{
  "model": "autoregressive pixel model",
  "image_size": 16,
  "vocab_size": 217,
  "bias": "all",
  "parallel_block": false,
  "tie_embeddings": false,
  "optimizer": "muon",
  "muon_scale": "original",
  "momentum": 0.9,
  "adamw_lr_other_params": 0.0012,
  "epochs": 5.9,
  "warmup_steps": 660,
  "adamw_weight_decay_other_params": 0.01
}
Rows from block 2 of a small autoregressive pixel model, named by matrix and row number. Rows with one number belong to one neuron. Each number is 128 + 32 x the weight over its row's rms, rounded and kept within 0 to 255. All counts start at 0. Numbers have three digits each.
After each neuron's rows are labels from the 100 images, of 14976, where the neuron reaches its highest value: "responds to" is what is common among them. Only what is clearly more common there than usual is listed. The data: rendered landscapes of hills, water and sky.
# fc1: MLP up (model.blocks.2.mlp.fc1.weight, 1024x256), inputs 128-255
# fc2: MLP down (model.blocks.2.mlp.fc2.weight, 256x1024, transposed), outputs 128-255

fc1.466:095115110151120120214187133115111106120115094162103196140165191111166154113144135146090140088127126129149126148144101182098109115107070093165108139108177133132145100143183161163155159158096139119089138062085143133172152146120191115135187149157098133121101143136137094105098179105170130133181189184191056176130140191117106119156076151175149125143156109112063125134127177183109153080133
fc2.466:115073130080140153101083116194222177132147130117143139106147124135160151076187076118079114162203133107122092156131113104155129137121107105179124116161130137186178074064130148153129099082137175122154142084129089122169155114121146063102134142085112162130155178147185165127080156110173195140147165156164111128078135154145142109106122130167220086120165117177173111127090159178149128155102
responds to: purple alien crags

fc1.133:152126057150218086115122102177157110107130110120142118147159138110109137180059104129131135097144107198142194150143111127128168168147130143150123113155098081111119138178150111122103129114163142157142145123143130073057111119151115157150182081122059160122139142197124157155171137111146124113119157150128148118074128102061132147187123121166107157123126178193144167129114123128095193132147
fc2.133:109160096076107136211103145141112110153117138089197115133101076162125133198106121119074094092138197125108152114059160110140175191048141117151093162162106170132140092181074136103098117088105145144185169137111142128072107157126094083100091154124099130165157112083143121200093119088115088102128148122165124159101125116149116158141105120131115176115092185150135102106167074058070152139139
responds to: night

fc1.652:117111144113094152182173175103088133137149074080109137175181141140122119082190106111056118131099138139125092114081154138113092145159096099190140155152106091159136106090124105142144105105186187161153096091136101050185097157160146169113104104103173160141154118134109112164141120111127062166139143157116123139153160124132160171146161087059127136102129160097124082151134167086168163185143
fc2.652:050154142116110128061133121217183100135169141138097095153132133098157130179107154160155129139094143226147081128102140113114138167181131105145109093146135152099122125154094148113178189086111138149144083123115135117130128125117135154141140172177085146092152078128134105096085144130106076150112123115125171110114121163143109088104035148152109088160160045124103091190130121109110102085175
responds to: red mesas

fc1.39:128148135165178106116181174046176110139087129102124086083092119132167101150169108105135136147138131121118146132146126100156141134092086149158091144158114092157089066083136085165085157165168140161155144193136101141117116141107164106156102140140091092149134096146127110114144049150118081135184165036166136113153171124085151120107118080129082149104209111080097100074117135135067110132119
fc2.39:128163159138073158119050143175144115113092137143172141087157098157132199108125154080135164149122163124152161089121127079089091155176102172131068105199131156081132138170137187138092127162121189117137146146140125135147136155093118184060130139098144117126129126106114152121125146130087150059149142116112138127111159120110154131186144148102177093172136134113124220135173147165132161120097
responds to: fog; noon; snowy peaks; land: purple alien crags

fc1.670:157084143098107127112161186132141112151149102114103168128151131131120164085124137157062128115102129173169093168090080085100090118168137130152145107162137103170142098077145120141156113115174099086155133056110096128136075207151108126123184077122125133140212113129156043060108189111099087109174151158118141145135092124139139135124151141091120155107133159122147107153158143130154083153185
fc2.670:174182193153182110134206111118104179146096172157138113085114131128124084155126182141112099119131105121115167102135129150103117100098161135062127167154104142109117125170108151144149131111114086139121138132110126101050095098157098180122123080113139148130157059116188087171111117121180156128145153116160132148118088131104183136125128114100093092180110152093098136054109124116152187161122
responds to: fog

fc1.162:179166119179140067147145120112059136124144124096147147103088086104133099112103152162124155088129141119177183117088106166141110164145096123151097104165121170112145198155176081168122109067118177104086103109136179136104103112104164082124192146111113116096129155093178183108158130077121125139188151103087158146156125135116182197160163115158118090112161148091104078152132061125142210188155
fc2.162:139098135076121141113167144088110135137159093177090053066085130139117168175089159121148100160121139158139171102110093165163136151110179111166134143130142055112126121083130094077134080119106126162108158070118095155172154116155154137117122124176158196103133116092186145131173182126113143072177103175099118147161112123165073156123055191159207107117134156096172140079182138102139164123166
responds to: sunset; terraced slopes

fc1.671:140158104101118086086095170104144093133129104139187167147189111168160138110172094191077062154085127121132142076180135159099104130116140126127144075111174139150051084078104149150155160099114091146095117162121152131098123167131137116179104099147129137092158090121107112138123154107097141116129102119147088129053103084123020137164144164172126104110166125181076150092153131126122114138140
fc2.671:154147072096087145095170134111191117103146169222158129132132165105137116113156084126103178133099145082133092139128089108158193074128177165113089093154125081121080095101159111152170131072131125099148101118140194095111119170164072146140104106142094143159118141128091103105163163179181129115107132150148091110078142157118114188152104142138149095193149110109111122135173169096124138138162
responds to: night; terraced slopes

fc1.111:107109115158162065130134113104123143146062107141119117096141108099093214105164128110127114099178139170090100189107150127097121132131080130141150108153084127112111164149154141105112115110080102137090129059233133149082138151184119107116142102134125150169049105159159118131153117071081146097085072167163192043102121128143133143075111134162136123190158161118088161104137141101148144072125
fc2.111:085124132111110087125088142090147102138122140094144160123093157124122194129113182119122133131144141158125111123120162093124152149118124157077167092056130107070188157114129158132088107097121133147112108108157144121064103098120145122161119143137143103117184091183044173150140133128108164083097095156109102131093099092085143148125100144159143122125133104109112211094131077115168035193145
responds to: overcast; green hills; purple alien crags

fc1.340:103129124188175122125119090121111133150142115111190111189115133161173133108152128196079146121122126112068190127185117195107088149105140131126163111163140141105145131121161119074058143155111202075153096160092117076094110085147175082139128075157131127079054103173154198165140157136131156148157158081096122124053097081174127133139132157144125111160170087102122082172115114104129135164133
fc2.340:145078156128162081129139132146133150099109161135129107156175106087098118142134125116144109133137101137157137164102087090113195108140109146087105145164104149124059115090148172105182121182173086146089167118124056152164164152136138170126150183103061139151150121100191072082096112171124126139166130032089125071131106181113118157135143160132110163122074112144167145165157102142109135126126
responds to: snowy peaks

fc1.609:124215128140126036161146121129125131126155090121075127137132162166117140131161110091103133069108152170166148082192124130181144177137152137105148112115087121119137137139140107118144104145077108150082078109082143185141107154090162089155141090192127075131085087143096162155148107093143107170123151178156159083075141096145128153102116123129149149118131106110098130158145176119138129184123
fc2.609:097113112144149095237164123204176111059133113146107113141126083150141147117138127146132139154157075096126105151115140092150132076108136133138179147135104133108129144164099177116084125137130190109163093182056115107121116095151109114121112142114200153120083068110124120148205120108124204109094152132109153113107225114196115150077111137095138086091107124131078122109133138095125075159117
responds to: red mesas; sunset

fc1.527:077069123182138156132146171087175108087124119115126099154094123106131137154193127134114118160117107126139159138141157119095144156108101084090195085121107103168111096115082069118221111162119113151155127132165148126133162172135127184143135113102112118053102112090147098128104131097152211110168131161114147103168157188095137138089098086150157161167147155113083152157111102082077176126112
fc2.527:126156133108148086116097108149081136136122153167136136123114128144161124118085125203099148102144132140129132122099111133179156170159171057115156152106107089111153132080136154072175166139096102081168034150117139138123135169169119127116134140128157135128158129125133108189151147126136116169108123147198112182094121082164057107142200095045116106119136121169117166142126089158108103104212
responds to: fog

fc1.257:195129167108163145107125136162096098111119087114159092088172048097140113168181120128114165132147134123105132135136130157112150140114172089114133151122139134163119111120160104085145054096147135164101149087072058138141150118145200079085081133052123096110115116106160090143160118043101183152198114133146150126138109138118138167112114142104170096059132224134114127118160144147120154130081
fc2.257:081160119101103125106169169116125100147163098115077143130138140114147146157137151064109109226169097150139209088126116184150096104132074173158172120184094099089127113149174138157126135149169091125158149099140137138141154102159153112112128101118102148119107095069142144102068112080095144169060199129102107111178090189166125121113111141137160145152096083115146114093107091150117072075207
responds to: fog; snowy peaks

fc1.405:149155173097113111146102130081116103100137091151139150190126144134157147128150122116124155156096161127098129143103100106167214153177132157124113095080138149133108137106138145161109139113159136162123086163157131101118158108128085150167098135120154178144100093199141214138137099127138174099222087071132160095156090170097142094142104146072182118160116135120114083058145111141109119035173
fc2.405:111170139134123120155128143172175130132088168109147123105092095144082106115122098144147139115124084137095085101079158083119121132131054079099120094096165090136093092112175168237116134119179122130156128101139156082115126106099038120155148076103122185142108091158186102133115094136165051130120073089179096136121140122142133126080069141076188115085130119145166094119144173115151074114102
responds to: purple alien crags; red mesas

fc1.494:070137086181138158108090087110193159151168137145085088177152103103125153142134098088170147158163103120101075153081139138154207164200084106061169155128071158140156160086128155164158137116090148108135173130144096122121111092131131123159146142151132113137076097057106121120112143147142185110150069101141138040146139156130144122116120145121102160154130098136095135148195224170144121094140
fc2.494:115118093092070176139167129145108175129110187148156170126157155188118144110144125090148107119149142082144159105110148141131130056117149174127164113149143114124095137128140089119091153130149068154123143108140210126139116111097143126150156065082123121139122193186127111178139132112220164127139153131103115127105150138200125100151129201107122127101122122132071131182125133078153127105130
responds to: overcast; green hills

fc1.82:191117145114117148138119137124145169105161154171165096164157122155131166087110111132111143125072130208081156074084076181087135121104066112138087116136092157110151120137127135135116096184136092151157089147142182158116116112147198142204115101134160106152119072136106139148119140122102131115179097121094140136139174193102109135086125108134138088123187191169114146155139154174078177156152
fc2.82:111144082173153059106110157104156117139137115066157149156114110127140166144123169176133144165094073110110127088143101089119135086087159180105101172191220130118055106118147114142104091118104146075159085155153122172121101059111066183111144114189105103184101134106133128124159205145109110164125140143201083174149132179146157135149117180104117108122056131107121162103123142091152086098108
responds to: terraced slopes

fc1.365:111208100115141136102175174150131091183091189129147103176095116113103110196160157181073090136167077131126166118130159141084077196132095130121111136120160114110117155154135175205140105134116087127082110140080174163120124121112138126136168104104080137084115148130104113161202112160093145196162164100167127134128104128083190094147093088092077143125120120138097104155083161145130080107134
fc2.365:113153131120120128157103221114144182126129166080145201186135144133136112154155094117106154135185195154095154131131151086179134146131165080134095123167182057126119067123117134083106049126130137113144126152182118102152147104162128110037124170161085106169139145109141117117153195131087151099147140143155097132183175102086159143179154145150152171132111096111128167149117073072133110157190
responds to: overcast

fc1.19:095138118108100190216092122117100168107105166111135096089093119171093149104166108163108180095118147141166127117174115120078147109162137133200211100138161186177135107141132176163107131102178133218163156186105045138147158126131134114095124156166170179093145171136122132089175080177081090131143184106126156127140160116122109141088133132109107123148158166080078077129141133167127113132157
fc2.19:156102106076093149115171125121160149139134143143198133121152106085076156110126131122102146142091082057127079171156103120208140127149129118077084081143158128136131156123111085103125152193107114134138069128213094140189097125113133100132106124193099112060159163152125161103138111122109201100163136116082097134143136169146128064124071130170171090145140145175149175184155090146147122116142
responds to: sun or moon in view; sunset

fc1.461:135092085189174075113149088108081084120096108150149081151133093132140166138182114102123122124193106123121126142096086145136160176177137059195099166167096210182128135130124131205107140090132143170174095183102134125165045135119171151108127123123028074100142135133148114181104076105123116092126164174104159183153091134115163123149077140087167178155119101157158134146119149145142121130140
fc2.461:140132158074113075116072077103155115082083123126140092121077090145089059099087150072108117193138132134131120103083174120182133167164144137114087176121125174122106122092128155135143152180101096100116146126090127131111050164158154102124113156103137101115154117112094143134117120095121137170111126146144123125136140097072104168158177101102103115159104133105181176115128123146142151171128
responds to: high relief; dark volcanic rock

fc1.399:123120143180131124157077141115178123062111103081145125139099121170144121085115130149214193089093112127148094113094128171104135138121164113146160142081179046093103156134081152085105108099126096120118124107041154095142123110124118094138108101120112131119121142119146132092107102131174120122094149122111195148127173131110093122091119207140119110132136075134148115106143183120122126186113
fc2.399:110077116117124119129121147149144124169144097130115168080084168183166105152154112125118131112165188172183069099183106120066162074171123119173154161142183111109186154059153116156103133146148087111126117137141094076144150103209100121125087124118149157111145096121104096073138112200121138099118121134134147167112172174097113126130159181113149192082098104149193120078163118095138150122125
responds to: noon

fc1.155:129094209162206092140148152142142089143127159134127162194087154093117155126147143127107143071087085118113158155127104091168105177104092136147139085129126067123131114176149129114083086144096084052142141129153161130142109125157241115113104094085109192132142121129073113129150153129106177111065171180128115117112104115152123136155176174155132085178130128120150156104088081121105158141102
fc2.155:221115130216051153130115083155101127154119170105125143129077180182120107062156124155124134076113108128133147139139116103117171146133135139102180073147126181116125111166061111174150153146113091130146158140140119065079102157093155135099084154127086100049092202202116095072116104163160182149107073145124084110146075134130151140120107072137107170100125120086122163133137149146125110153103
responds to: noon; desert dunes

fc1.129:161116082148185125158135159190111116096145105210173144083119165097076153076144144099140108083134059122105075116134095159100169151173156126173124088133111126134143144127150131118149181082097125063110153173133170100129103121132113083054134135120098134140058140166098131109128148102106096205088140089095172128098127171120140143096193117165082116165192120109129120097116149134105108098179
fc2.129:161155102125161148090121124150059151101133177108164097091127112140093167096095104172117133170183158135093149114072134081150146140096140123115150067107183138128108059128078120152096105118157127180110138121105100120153169156069100167129125170155186151138154107149159125141094182086140124145146146119152129144070163132119134086128065097127124125115136142140050145190143077162114123070123
responds to: noon

fc1.717:140080117140163097189096137233131122143169139126154176170073085157129163134098140149099155128120100097081185120103082139159082140137104100110173138157137149136140136094188162066102116118158143161136139087153098152080130143153152095124116120165110102135156131118106197167146095121066097179148146144073066160141074174128164071144124147089169136124138089072078133169107136151151137144138
fc2.717:169166103109127062128165143077099103121169112141092079100076073087147165078164149099126143130110135104172119080138111118146163166127116158137141095174151118059125152111103145186103076076191182113122129112107152110161149098114152108171141151160173139172114103149127115087138171057145163106165172123140092121109102169135175091110140178177151132114126101110087110091134196087095116113062
responds to: sunset

fc1.525:143139120124098103104095116113106093145069127101144117133113113132130096171138077142106135107072129145075104104097120091120121125124174181096113100128103123130153159142168171116117076214158055124084159164156121117133077127152158060075153112151170136120139114085134163150068070087104139188051075157143123120106094149110180105084116102206103106127138094131143158080158158132124144117132
fc2.525:100176117169143120105153168126107160093061195169108106064103135168098154172084166163126171131152151143141107106149096101114140128109083107135130075180074162127123105146148113090129158120119104149091087152100154099103107119102164082154140125092159139097159119139111112148104102122136167171107152102159132123147079147169121142106103110157110151100058129144136122166131188060085118140126
responds to: noon

fc1.289:090067075095158152099182117118124142105112112146094150060102127128162145100133142100099190132175113141139166137133098187095100127127122184145154121139093155121136115122190123172168140139103126129100198119180086097113101142110135101116129133129082101155077141130126130145185106122119191147118096164102108051118191177111092084109127128134144168103135133080109178114178101155148122115207
fc2.289:116144113186081090121166146062177129149115113162116133188109140167168119148143135171111142145120101163098095112067158153145153150149123111110124130200164047115126143180117141117094144133152188190182134135114080124098051134174192135106155133126102099188155124133098113103119141193115182091095089138105096166114073108105129127106124091153167101156099166127134087133072133074145160110127
responds to: red mesas

fc1.83:146128129106153084124134165200147137109095126095114165102157173136161167144213155137075166141072145122200106194128142185133135127088063125116131123161162136136077110101066142140164139130089127185192132160190077115112146160079113127119177125160142152159148079105152117136134161128100086128074136118153136158149099107124092102131109072118113109191152151122105095105179200139151119115131
fc2.83:147154087102137207096152156097155132104136129124123151175114189160084147093140096163091074132114124161111099045148068117138131114147131170127138093135114119103190173102148097144136091080118166118123096113135170053127097116150061099137074086108133093078136104116117093121088131122133079161140157160148118112147123171116095144173064142153122138200076117143137144113153130146082141135151
responds to: fog; desert dunes; overcast; land: red mesas

fc1.242:125105057150077172171144137129160140132058164120145156218179114176077114103155129131090168142142092157141146142135131159129141155100133128156152112137113164171148122055131101148148123095113067143151151158116140112123144127153144137159132091155173138122122103113081132179154147158162130127113168151151138151085139101119055165091132101073137133107163199151111193053163149111073052089119
fc2.242:148152060117078175095132092137115114125127203123139098184113122101117171143111092109111129108197139129085125119075119105138176077087142148096096090131157065100128132104114172170129136143056071149196109153169055118126121071090130104093123101162105149154176169161082099134189131172102085138132198074110073135180083114138173109100132146123120121087129121095110088153112134167079139110133
responds to: noon

fc1.186:076160113076108151098135178112137082107127173132086092137103143123134142168098104120125180086087110090094103116096152124086169156137075145149108186071199123211148134113134132126128133139146129077088184082100114113117155138127110168161097118148128122083086059102156154120153189159145111106107116170172115135087082087090098102103114203160104164112128112134219132153147147128120105159179
fc2.186:069145096154154109149108099108172125123161194128158120109170118146169148101089123103167139161174144126102100088078141110196177146107151133160091147148152177120132112086152186168139148146116176159062091156147135138156109153098122115096179199099135137175145132196069052138110163114192212117142138115104116113154090148071126109104174089165176120133119115106109156120165144119155135092112
responds to: snowy peaks; red mesas

fc1.647:173146094095159178207097175146138133154120114153109125130102135145166115151144074123110052094130148079142144131112180089129119155162156102059129122105092175126132132143117091177120164182176110107140116173132108111096119100107094156106109083131174113135098104095195142136125074151102118124131110126147150158130114174139121105181155100116181067145168162131078150117166102218042138150164
fc2.647:163115126078118115077152128071085127149123108148070172095115107125145112172064148097201178135089092136160160122126099141076117117115126120153126167126129154201107145138088107132129132163053154169130093124135122108121200065096108117133114108092121172120124117137086106132117117130133136131125135149201106108105104108161100101125174098071160091124088143146106118141147120170138098190116
responds to: clouds; sunset

fc1.189:174199137122144089123159126167088145128127158130096190131180130114182111097134122095129196111118112127102100215113145085125157162138160111082128108126123129138078095138119144165075089149171095129096119109081105101130136146181156198139170111097078093118091125096129140142162144112173111057152164212182115216131095116166114094130063110107090134112119174162118158110154107071120104182121
fc2.189:126056112114151128178114104082145147132114123129168070116092129107152094180157112185135111133166169155122127169096164109193100128153126146121157141209133126163062133172098126119112179101112168140169183123176086136121191090129075093132113158119105133089172142180138153130094134114107091155176104158075120040137117156118185132129103117111144155121163154074129171080074112183180138104147
responds to: noon; desert dunes

fc1.17:140121080153154097121118135090156150092099116151143091164152156169122094125165111090095088150146184132136158095148130106124132139080123165113126137137083132112210151077122149147145190075142148144209133108110117098116115070143164202125180100101139176121181137078151094114107140104133141092086185162114064109215081146105146105092132120070168081126132125127080114113125132149106141117139
fc2.17:127131171134110102076098106132138109161111125123107122092124152162194124147152142091094165139221145120069081169175123126143126172154080091118137063152118103150137084162126191165108180179084176125164135114136065161148177166120125133140204187112109102149087121147186203155097173169115153114108141087117107167140120114112180136147160201112132203097151182159074090177183130123118168100113
responds to: clouds; overcast; snowy peaks

fc1.299:184083166120163066193185170181098153139157106101137096142120173090167142075172135187140119127095086118093076150088093140102119114180129141063162139154130213145121137138148129113205139137148113126118118132093129117146114188119125104151129143161155095110060131124074140139148095144137172179097124134098159130100092136139095119145075088124083181102129115112058103121116103157138145112129
fc2.299:201146137164091173157180148112190118163065160140131118065154155168211147087129132150104167109144117158094167145113135071089104130148140164120111139110124100168207117114144158062093089113105127118090132225161114166096149126136110143169118113173175126123114116136132112047106102100152116103060141110233169165096134142149138116128128124109113127106155150107085167157118081161123119110086
responds to: high relief; red mesas

fc1.414:177213135125168100146148085110155147141102119118071120115098138154134127165132164160157134094131137125124182093096169122131152144082219104165145164081177125091164080213123168124127107162106153110144172110084158145122097152131125167123077130155090134028127072127151183151132088154108106162105132141090126127092096130097135081086128118099114145110133099118136121138185117128084122126125
fc2.414:095150132122163160130132134103203120061181128184111154116126136140162174135115151152087127154086124107123089156128148059164144127138114160142118105122122111133138168146161129124163188129061135120121110111145117142177114137154115175122148121151100175079154051144098120146152076118101105070157139104176081122135110134150108131089109111103137112106131178140107108134141164090114111171096
responds to: red mesas

fc1.328:096123042131119123055159158131072091164153155132207149099127175120148160081133149109135123101111129101097088133119126191125099167133114104086099112158174150160189148168177151151155138143121134094136154158076149156131147106136119139122161049154066112159123109101114200172120101123102124124126149121078132123144213121122137135093070100117126104201130091052120083102153077117146149127101
fc2.328:115143120135122146149087095160137127157136070091103130107097119143093093138137114157103128125174110169082115117201119092122098141106101120153189089142072072119095120160127131085159135126196112112169142155119181115128106207135130154140117143105143109128110181147157084138111076135169126096131064128137111144163026153083155154165168124131128119124084092171137118138161112134132125101167
responds to: overcast

fc1.732:110112073088143111112180148143120115134110178127147107103090144109097145191081140146100103113162119099051107186079157092172110124133139143115108126103207206137169091129171139130112186117149146120144161191105137127087128114138116129137129159182043104103132081125084186119099073171094153164171110140188126117119137131080118112137159074147156186159169112082087127124105120147132116110120
fc2.732:152086150168138099168038112141188105092165081082167174126083136148153135125176138129141113125141137159183081099116177083119111139156152119106181063092144068071147178114145181094124148107095098105110114083100082112136125150107114035155108098166137172110108087104080155103148134161173128103073116133057149144118173154153156188085108211167186109163097216120176124148089110145077153140111
responds to: high relief; dark volcanic rock

fc1.563:094124154156144159082202063176120096112107177118152063160148157104097184169132100118139127095142124131148146147154139132146088124153144178129128102151164180116145174170152127191135130084082183166084199121183152157126130076193090108134105120098076105140133050135097136130101156098102140126094134104156178135101130064142061138112125080082053065093159110085116162114117171138080109110111
fc2.563:119149154105115211171171145126103152137136102209125111144094083134085154135149085104112125102080093117100116116188124143159169053069144153103137208158146070162105091063102165083154125100161075198205109158194088163114130108141091095145117113188158148135085094146135179137101094134178103157171155129096131112158110120194122099147126086094163129158088113128128139067152133137158095121145
responds to: clouds; sunset; sun or moon in view

fc1.120:141176149127156118149074134161151161114111090141142156103142158193119128164148094119153132130057123133164197134112122150164123089140095161204188118107124096171126170096124112153157153179104096084180155123123159082144081140131139158159139084163141152165144118181068122095132124130117191089129128133135192179087125140107090130136148078164128131139110126172083090037122079075149099132069
fc2.120:092107109107090113083120120116079141154146106141142121117175188108110115114154103120170083149128134139137095138090127125106151140156161176119111174057144129149132089091152085078184099132182115104123082114111125128132072153143103084160164107097214171187093080188098092088193185146131115103113106145148158115089125161090071179146113147119093121166096091088153086096116119076118087140122
responds to: clouds

fc1.608:157121111125100113087155197142168136115141103106097159090117115127159189096181141111105053119137106204139124172152071178095145088123108137112136129143061126159126135103102121109190080167128124081074144119116118109127081115124181180132141123102159109153175092134137148192155059113114153168107140128143184086083156147064123166129148195170168101165133151149125140067144121135119152140149
fc2.608:103115142112153133132172108061154114173141129060144123099100154111119097132128118106113144087089138146146189112101196078150146083144171084082139175158164144130148140119109164137034124125107114066134165198124131137098129155125055094081105154137118127133152113157163115144178117069141136101098084155098124204073130111104138130096170151128087131056094168146092176121079104108070051157099
responds to: overcast; green hills

fc1.614:146091172080103160188134143114119173140176100158145091152160167103106143128093070101141185162147105108115128117152164136108174130120164107098163124121158216154112116172178050162105084164145134180099097099141083141134097116145112161159098098127110162122103117166104183145140146147092127157168127150166070081099126206153135174109098086170153122108119115085131097108116080141130136081160
fc2.614:143101048108123176099149158084148119087102143122096140091134137061097140077146086130195130142143148136136147143164173100082132151160151155154119131097138119181146161137095147185112164144135198125098082072174165084091127181075170077153102080093154121115143178110162153142169177138167077094126129159160151133164140129110166187122115113066138075123113072153117110204144132178123047114152
responds to: clouds; sunset; sun or moon in view

fc1.389:087194116120138112101173079149066166103189129078131148121139170076167127150124168114184150158135065089110146136173151115074130118175109090158076099098161134115184123122122159121141171155144093093139122133165115092107081080107103154106183088110104180101128136148132158159155104057098099132145183117154077059103132212154155133127125138136105118174139170140110106093127123141194123156133
fc2.389:170154077149126098116054094130058122147111078087110145081151082092165123116117134129113061197168088133096074110137075128131110125078122073143114114120124181113137161111107140146099213118158117089112185135094122119109168135163186117150088072122155125102119112108170144116155074081160056196120116104136122149113132087131080178087118109088144132100073221075118143119154164125108119066152
responds to: terraced slopes; red mesas

fc1.465:140144114078124165128095147145105155103152115097135164111133152119142149153135143171153128095094088090104134118094106131122115099084126175197181142113062154128112156125157138144133084153171117153194151162070100098094082205075169108109148129141121107131160073122098181050158165160051161074161162055167098131119092108106128126191179051119112158097109155133068132094150070105131092150081
fc2.465:082105129088088139145150149170142096148129102175131096151159138096153120089103133118160065160133152160160137181128200116118129168184172160105128142064095212109068129037190165083119173215063156108129091084136158125098105133143090116107152149082144157109113124156113083131140112114134127134146127148143144149141134143095077141127124167117041134164138157089149128141142118106176186157125
responds to: clouds; noon

fc1.92:093198114142191143104105160178077158084100142140116170112187081159156111141192109117125128154065145086122112101136157077092177129141145058163085084128091117088122119065105106075134087119097116076100056079123164103173130117157158159142154075128109151143138107149160163130154120123096130110076164114096155152174143117131092167135153105081118135144164136073176116134107069080104153117133
fc2.92:084172134170119132113124136123105169134122114146171144097109147137163133088181091136166088180192101087098078101129206132114122115127180111098165142112140138099124163114079132099118139162146114122091044091115109181142169109152086204120113170121185132148133130128156119109091121066192110166160077197174104121108119110177094115109119100119182137197130160123186126114105142188198101152118
responds to: noon; desert dunes

fc1.554:155180145135139078106123116132106106153160124154122116125148137160111171129119108067145086127154145095112125147130129155072154106192141095130153183132175078103127202136151105142141115095146115086174161056125141116096123077129113076113087148126090155197173099155059215089143155107145191190126162067145057127126088109158134118149153131088127116127105110117129097153095113124108132191133
fc2.554:116123119158158134121125133099151098103130101092115144135188179079139060124128086191102142163125098139115144133145148153166085140109227171150129079108080119170146132150070143123138108147040141167107097167090150118155155173102136166097095078119145136129125133187134128130126104061128110157161091152094132114128175163062054118147090123141101086085127036114155137132123100148120085111107
responds to: night

fc1.451:153135132113103163125144125148150166144080165108081196106115156179106075170136186177119103135097065135149066094163147092068150094113170059097106129114138078189154091109087099149129146079159111055090111140141181094061126077133083131115156170129151125136176121126151143151136189161099114098125127113198146174121057167073123158167174173161101129177072057104129110124152103177135133107071
fc2.451:144079115119155072093144090115168110099159088093072081139101099147104115110084062141052130119124167128109157097137115172195146134123121109115155186122062143124176151141157069110134150110120115151159136164067150102135068180118126139116153116066135164117125115108141144164111170094114123102121121140171181084198144153127091113111095145131092144143157128193138173136152129191146134141172
responds to: purple alien crags

fc1.560:140075143137157109190128140099105107148139092104172112108081166063164147162125116128118154092131133146121173147176113136173138122120117133053137137179081183116129121114116138151107144139161158095142096122140109169151172073139113101067130098180118157118119148139136153111151162094176153114110173093138166117084111099122098181117148128083155094125151182108149073121114130093112107088164
fc2.560:116074132142101142085142096108168088151127168096136073161136160154082110201116121164157113132098129073138094158082088135124119135150106189105129154140148121109061131169143121146161116133101121174180151080143083120074120077164146168103095084170096109103135129129160127137127149158017144154139137148124162111154119153150136118129137140140078158132146093107154133129182129136120110110076
responds to: purple alien crags

fc1.664:180109087212157091126153129072145104130123131114105145211115126116099119125130124197173124077214122098106179166095095117110123139172125099135108149105113194111189137178172122133129161125095145112140148090139121097131077128211146121113120118105134105134100118191144160150170101128149133178137138148135104175100121111100180138113146139079094138147145144167121099132126142123138163168127
fc2.664:071066123130133152161158109111101041104127120218140127117158145131138096169136128094139147160078138095133098108087182111129102140123128217147132115185159121096130079128131099130165100133181168147094158067184146119122158132143160165116124130159134074157133092140164093149139134180135098130121113148127127109125144114112105107099091144200135096109153155099115144113173165104155063079128
responds to: snowy peaks; purple alien crags